python train.py --dataset="simulated telescope pictures of galaxies" --horizontal_flip=false --loss="mse" --encoder_norm="layernorm" --encoder_fused_qkv=false --encoder_bias="all" --encoder_qk_norm=false --encoder_kv_group_size=2 --encoder_patch_size=[6, 6] --encoder_layers=12 --nesterov=true --lr_schedule="wsd" --decay_fraction=0.4 --weight_decay=0.1
Rows from block 6 of the encoder, named by matrix and row number. Each number is 128 + 32 x the weight over its row's rms, rounded and kept within 0 to 255. All counts start at 0. After the name is the row's rms in percent of the matrix's.
# k: attention key (encoder.blocks.6.attn.k.weight, 144x320), inputs 192-255
k.34 090 [153 110  95 192 158 140 126 144 159 143 109 118 119 101 170 160 119 154  91 106 159  82  89 145  80 144 122 130 110 118 115 157  89 138 134 122 148 137  71  53  97 143 104 164  46 176 136 151  98 169 132 118 100 149 148 113 164 102 122  71 140 128 141 131]
k.35 100 [138 145 148  99 165  99  86 105 134 149  64  83 137  79 165  90 135 116 115 156  99  78 157 120 147 135 149 178 119 171 116 111 128  84  55 125 125 154  91 121 144 109 126 194 177 113 122 167 138 155 157 137 111 131 127 158 145 101 137 127 109 162 105 129]
k.36 104 [136 169 157 156 163 195  97 179 169 139 126  58 118 119 109 103 184 119 148 121  78 150 173 169  98 103 168 115 110 159  88 118 114 163 152 184 177  87 131 119 125 149  98  96 145 100 139 127 100 164 125 105 128 165 167 125 167 185 120  97 141 120 125 140]
k.37 102 [ 87 206 164 158 138 175 120  95 141 130  87 123 111 126  48 111 170 150 139  86 125  81 166 138 137 128 115 101 155  88 145 114  96 145 150 133 101 140 128 163 138 137  74 148 182 145 130  50  91 110 116 101 122 188 141 120 117 168 156 119 139 163 142  61]
k.38 102 [139  95 112  58 150 135 119 118 126 162 114 118 154 160 115 151  93 149 191 149 179 108 186  80 130 124  67  75 137  55 108  90 154 112 159 124  50 171 118 171  99 194  99 100  83 130 132 170 158 170  95  67  66 172 120  78 147 111 116  71 160  93  72  80]
k.39 103 [142 137 112 101 100  93  48  89 112  99  91 141  78 148  80 110 158 164 108  70  97 137 133 108  74 117  91 167  97 150 130 143 139 131  88 159  81 152 151 125 134 105  94 141 144 136  86 177 197 110 206 194 168  99  86 138 123 144 118 153 144 153 115 143]
k.40 102 [ 73 119 107 185 182 117 121 150 102 164 125 101 123 123 125  99 119  66 195 119 149 127 107 119 124 179 138 146 102 103 152 129 124  76 122 104 115 114 123 160 178 115 112 158 141 129 135  92 142 137 119 110 143  98 144  65 155 146 191 150 122 102 106 142]
k.41 101 [147 111  97 106 124 148 136 166 121 142 106 136  90 191 113 126 136 130 127  73 151 132 203 129 154 155 115  94 154 140  96 111  88 145 167 130 146  88 132 136 103 161 132 185 111 129 125 191  70 138 137 128 127 117 172 141 149 129 119 130 133 154 139 130]
k.42 103 [109 165  80 138 116 118 141 186 137 132 116  89 139 146 146 134 166 155 140 117 115 181 145 152 106 160 136 108 134  88 128 139 141  58 136 160 101 154 204 114 163 192 130 148 155  97 146 136  98 144 125 104  96 157 179 133 115 128 170  85 127 108 100 157]
k.43 099 [161 148 121 138 142 116 131 119 137 112 192 138 115 219 130  51 125 168 142 132  92 106 157  89 194 184 183 136  58  57 107 153 127 165  93 134 149 113 141 119 158 133 139 124 160 120 142 117 137  41  76 113 137 141 132 126 152 128 115 109  83  88 103 136]
k.44 095 [127  95 124  64 150 114 126 119 133 182 179  76 128  62 111 162 139  90 169 119 117 113 109 151 122 144 174  68 141 100 171  96 122  95 134 144  91 129  66 124 148 104 122  81 195 109 138 161 153 155  90 154 136 121  97 138 187  99 103 165 104 172 138 191]
k.45 108 [ 92 125 145 128  97 146  96 109 196 125  96 158 136  82  86  71 134 125 172 157 120 166 189  87 135 168  94 132 120 148  91 143 127 178 128 107 108 153  64  88 127 111 148 163 163 154 177 175 177  92  84 119  90 111 119 112  95 143  91 150 133 126  64 133]
k.46 103 [119 146 155 125 124 133 109 116 119 131  80  93 163 225 177  98 111 134 145 132 128  95  43 134 112 116 136 174  63 172 123  94 121 130 171  84 108 121 123 215  98 149 139 124 147  92  93 120 122 104 135 114 159 188 136 149 109 108 176 108 139 122 160  71]
k.47 102 [146 100  84 120  79 135 131 113 146 111 162  68 149  84 125 120 124 119 140 106  92 178 149 155 176 134 120 152 137 146  93 114 162 165 184 117 133 131 134 138 137 137 179 163 216 100 123 117 161 122  86 118 134 151 110 100  74 118 173  92 124 139 122 148]
k.48 094 [134 108  94 109 141 194 124 174 128 131  44 175 160 124 153 131 126 112 154  66 148 166 120 141 163 110 135  93  91 128 139 133 173 116 100 168 126 164  72 129 197 190 106 107 159 145 101 132 173 118  49 101 117 125  53 118  52 100  77  74 106  98 156 107]
k.49 099 [134 104 137  99  73  69 117 176 112 193  79 108 148  95 109 120 132 122  74 105 117 115 177 133  90 160  75 138 170 123  98  43 140 104 193 127 175 106 150 116 132  97 174  80 113 124 132 105 151  76  71 148  72 121 171 127  85  79  99  91 167 104 132 130]
k.50 102 [109  76 163 165 113 184  33 128 104 132  83 135 172 139 152 132 155  74  91 121 103 114 165 140 128 118 155 163  51 102 113 177 160 160 123 113 141  75 116 180 134 133  93  86 142 133 113 133 191 151 119 148  98  97  16  94 139 133  39  35 121  82 161 131]
k.51 095 [134 127  65 107 123 100  94 148  78 166 181 114  85 146 151 136 130 165 159 144 119 123 146  83 151  92  87  69 125  77 131 139  88  82  98  63  71 141 173  97 164 163 156 141 174  84 108 143 103 123 103 170 134 153 148 104  86  93 137 174 119 143  87 128]
k.52 108 [129 130 182 111 154 128  98 106 123 153 143  84 168 152  88 126  64 140 118  90 142 164 125 160 120 131 122 131 238 149 169  86 125  99 138  88 129 115 176 190 153 110 135 149 128 159 166 134 149  94 183 161 160 176 148 155 199 176 140 156 106 130 135 133]
k.53 101 [135  91 102 135 162 128 163 122 123 103 140 155 145  88 118  76 136  88 158 178 115 145 119 136 115 161  81 113 148 149 128 155 126 190 131 142 110 143 153 163 191 122 114 129 108 100 188  94 123 142  95 111 212 186 154 175 138 226 114 154  94 159 127  79]
k.54 089 [133  71 120 129 162  91 149 137 168 131 160 125 159 152 127 114 107  89  93 133 123  87 131 153 130 168 130 147  98 157 175 143  61 101 146  93  89 121 134 163 113 128 179 141  97 113 101 197 143 128 122 136 135 174 154 128 167 143 134 115 141 157 107 147]
k.55 097 [128 158  85 139 159 109 144 116 140 156 152 145 113  97  87 156 167 194 124  83 167 117 213  92 117 160  94 124 120 104 116 147 132 112 167 109 174 126 118 140 114 127 118  95 121 141 186 103  84  59 120  48 107 108 120 128 126 150 174 102 154 120  72 104]
k.56 106 [124 158 135 182 124 134 115 200 144 135 145  94 156  76  75  94 140 142 163 172  95 176 131 128 155 131 180 192 127 148 139 130 128 103 131 157  85 148 140 154 156  95 169  83 110 192 147  94 119  78  93  78 102 138 147 100 110 143  55  93  93 137 119 110]
k.57 098 [159 158  86 127 127 118 166 150  89 114 163 148 142 173 142 170 149 123 136 168 198 128 167 159  90 150 153 106 107 129 119 132 140 131 179 137  88 117  79 195  90 161 134 115 112 134 131 139 124 148 155 117 135  81  59  98  91  65 129  90 112  75  99 127]
k.58 093 [103 109  84 114  86  92 159  87  96 158 143 137 120  76 109 126  48 121 180 132  86 160 106 110 117 150 130 148 121 101 157 167 116 151 118 160 165  73 114 143  96 119  83 174 119 137  99 169 117  84 148 108 173 142 136 117 124 119  39  94 144 135 146  70]
k.59 098 [134 130 103 172 136 135 112 121 112 105 127 146 153 126 139 192 147 147 110  48 134 106 119 128 145 148 138 158 199 146 160  93 149 164 128  95 124 143 112  92 167 107 152 141 116  58  69 109 176 145 164  73 134  71  96 145 100 142 122 122 127 163  99  98]
k.60 094 [109  83 104 148 147 150 120 124 155 150  93 111 127 105 122 104  77 156 143  97  85 126 148 121  94 190 136 163 182 157 138  74 146 108 129 111 148 107 126 133 110 191 141  66 127 134 124 124 127 153 126 133 171 113 101 125 106 104 158 140 176 128 111 114]
k.61 103 [222 147 138 183 159 138  88 129 167 135 129  99 212 129  89 172 117 145  28 109 139  78 115  72 100 140  92 116 200 125 101 163  86  76 159 154 167  98 145 169 153 106 144 132 137 110 158 119 115 131 118 120  96 122 142 116  84 160 183  93 109 154 141 148]
k.62 102 [ 90 210 167  91 109  93 138  93 119 177 129  69 121 115 124 177 139  85  93 156 137  91 172 131 128 143 183  98 189 105 121 105 112 167  89 151 162 165 150  45 159  44 175 121 126 167 114 128 110 118  84 118 129 154 135 137 139 121 128 133 178 138  71 190]
k.63 107 [142 154 108 111 166 152  90 154 169 106  82 118  82 134 104  86  82 124 139 125 206 194  92 163 106  89 173 112 153 188 124 161  88 117  97 150 120  66 181 143 127 120  89  88 165 155 123 108  64 129 100 124  97 156 189 113 104 118 121 116 144 114 117 124]
k.64 093 [126 105 167 128  69  88 101 180 172 172  80 130 106 191 150 132  89 138 170 173 133 160 179  83 150 158 120 144 105 141 177 122  96 176 140 157 124  89 144  97 167 166  95 118  91  91 137 143 121 132  86  57 114 147 124 105 117 103  74 103 104 118 135 157]
k.65 096 [144 120  94  96 141 183 171 133 149 105 111 117 116 120 146 128  94  41 157 132 150 139 131  80 108 150 185 148 167 129  89 147 139 131 157  79 202 128 173  87 188 109 167  83  32 154  94 120 158 123 114 165 111 152 161 149 190 144  90 120 101 188 121  68]
k.66 102 [128 104 128  90  83 166 156 163  95 107 162 132  78 137  56 130  74 117 166  89 133 131 172 131 100 151 127 140 102 107 107 104 143  99 137 135 182 165 150 136 104 106 159 105  79 176 109  89 121  71 160 128  90  86 108 178 132 153 130 175 190  96 168  89]
k.67 111 [151 171  98  83 154 115 181 122 130 105 155 109 127 182 185 130 101 141 119 151 134 106 108 180 147 119  87 157 111  85 136 140 109 113 118 168 154 145 126 155 119 137 105 100  63 136 122  80 117 116 147  45 117 125  92 126 102  75 104  52 114 135 126 166]
k.68 100 [105 112  59 131 126 196 142 116 103 177 122 118 131 145 109 132  77  94 146 164 203 105 111 137 135 119 158 133 114 150 185 131 144 101 110 151 138 110  98 112 160 106  71 126 123  98 113 115 145 132  90 113  80  93  94  70  44 100 131 105 175 159  93 120]
k.69 095 [135 134 116  92 200 141 153 121 132 111 142 170 127 140 106 123  55 140 132 112 157 163 101  79 118  75  76 130 172  92 142  74 162  79 103 114 146  94 146  71 156 134 130 129 101  91  88 126 104 107 103 190  85  90 150  84  97 114  66 136  97 107 109  89]
k.70 095 [125  33 172 150 125 132 161 158  90  82 183 115 129 194 125  44 135 110  73  51 104 118 129 103 182 102  96 116 158 155 130  65 132 172 107 185 174  84 130 170 148  88  89 180 178  83 114 158 115 182 164 117 123  81 143  80  89 136 139  89 135  98 162 139]
k.71 107 [174 152  47 102 107 175 149 174 105 171 148 115 101 107  92 187 112 168  75  88 152  90 147 168  67 152 127  93 142 142 114  66 108 116 177 134 162  82 123 119 144 134 122 129  64 122 186  99  98  85 150 128 149 119 124  80 117 147 136  78 128 149  83 139]
k.72 094 [126 142 129 115 121 194 168  88  91  47 113 111 130  66 146 137  92 136 189 113 150  60  87  83 127 173 161 169 185 122  83 129  96 186 105 107 109 121  43  85 179 107 137  84 126 125  88 154 110 161 123 159 120 144 169 133 150 157 157 144 150 144 128 188]
k.73 111 [141 136 108 169 131 177 111 146 125 159  97 174  90 121 125 179 101  94  93 143 149  80 134  97 183 159 176 104 128 158 133 122  98 104 177 139  55 208 114 165 112 119 177  94 210 110 107  81 191 169 145  90  98  70 147 160  85  72  55 145 173  78 166 162]
k.74 097 [ 99 134 141 132 118 148 111  70 151 166  99 173 134 150 144 117 146 173 106  78  88 109 136 139 139 128 147 151 156  90  94 148 152 158 114 167 125 163 172  83 133 161 184 114  69  44 136 158  75  51  75 133  83  55 139 186 128  91 145 149 121 131 114 162]
k.75 100 [ 91 147  78 122 148 132 141 115  75 180  99  80 156  91 203 135 123 109 112 157  74  96 106 124 111 168  68 125 167 183 122 117 125 114 168  80 174 155 113 113 203 122 162 155 152 124 119 145 144 132 154 108 128  69 135  99  88 127 159  95 105 144  72 121]
k.76 103 [164 138 100  84  53 118 177 103  90 137 159  85 127 107  83 255 171 139 112 143 116 206 190  99 149 118 121 156 130 122 136 146  80 162  93 121 139 121 137  90 113 138  86 100 130  88  78 137 112 171  73 199 167 183 157 160 134 149 159  94 117  67  72 138]
k.77 094 [150 187 137 111 120 150  91 111  96 146  87 148  79 158 175 199  83 115 105 167 104 108 178  62 111 150  89 153 165 129 110 116 129 153 115 116 176 130  87 114 149 104  93 141 153 128 133 117 149 216 154 149 115 119  88 110 138 121 127 145 134 131  69 161]
k.78 095 [137  56  69  64  84 106  95 103 157  67 143 136  78 101 164 147 122 141  77 144 126 133 160 145  83 124 113 115  94 152 103 104 131 151 136 144  82 170 141 178 122 138 131  77 214 148  77 148 124 155 187 156  80  93 126 182 142 117 121 193 141 168 184 163]
k.79 099 [ 80 116 126 115 169  88 109 162 132 148 166  36 111  52 107 124  91 161 138 121 144 160 167 108 150 150 128 127 160 203 115 130 125 105 131 114 138 174 119 187  97  51 124 134 189  90 143 130 111  95 134 123 128  78 111 129 114 139 136  96 149  92 134 129]
k.80 099 [141 166  94 153 131 109 116 162 143 124 119 126 130 130 193 156 128 165 151 175 113 133 140 133 143  94 110 112 132 125 154 119 178 107 129 137 131 109 151 120 138 180 129 153 128 126 119 145 168  43 104 128 126 162 139 177  90 146  41 141  89 128 165 131]
k.81 101 [135 114 163 137 160  94 142  87 133 119 125 148 184 118 107 196  93  89 135 151 134 116 139 124 117 127 150 146 157 181  87 158 157 133  99 101 120 122 126 142 127 132 146 126 138 119  94 107 134 145 134 122 146  79 159 186  61  88 107 182 116 134 107 145]
k.82 098 [ 97 203 107  93 142 157 107 103 155 112  77 149 132  78 143 137 191 156 121  78 136 167 112 125 163 120 168 176 122 128 138  84 153 118 100 132 120 150 132  83 150 143 141 159  74  67  87 176 114 100 155 161 184 119 127 169 179 119 152 143 184 162 223 135]
k.83 098 [ 81 151 119 132  72 134 132 114 180 105 121 157 120 143 131  82  84 195 119 152 157 111 115 119 174 136  94 140 153  85 103 116 131 122 181 117 110 126 109 104 159 127 101  96 113 128 139 124  68  93 123 188  61 104  57 119  87 121 117 132 119 143  65  86]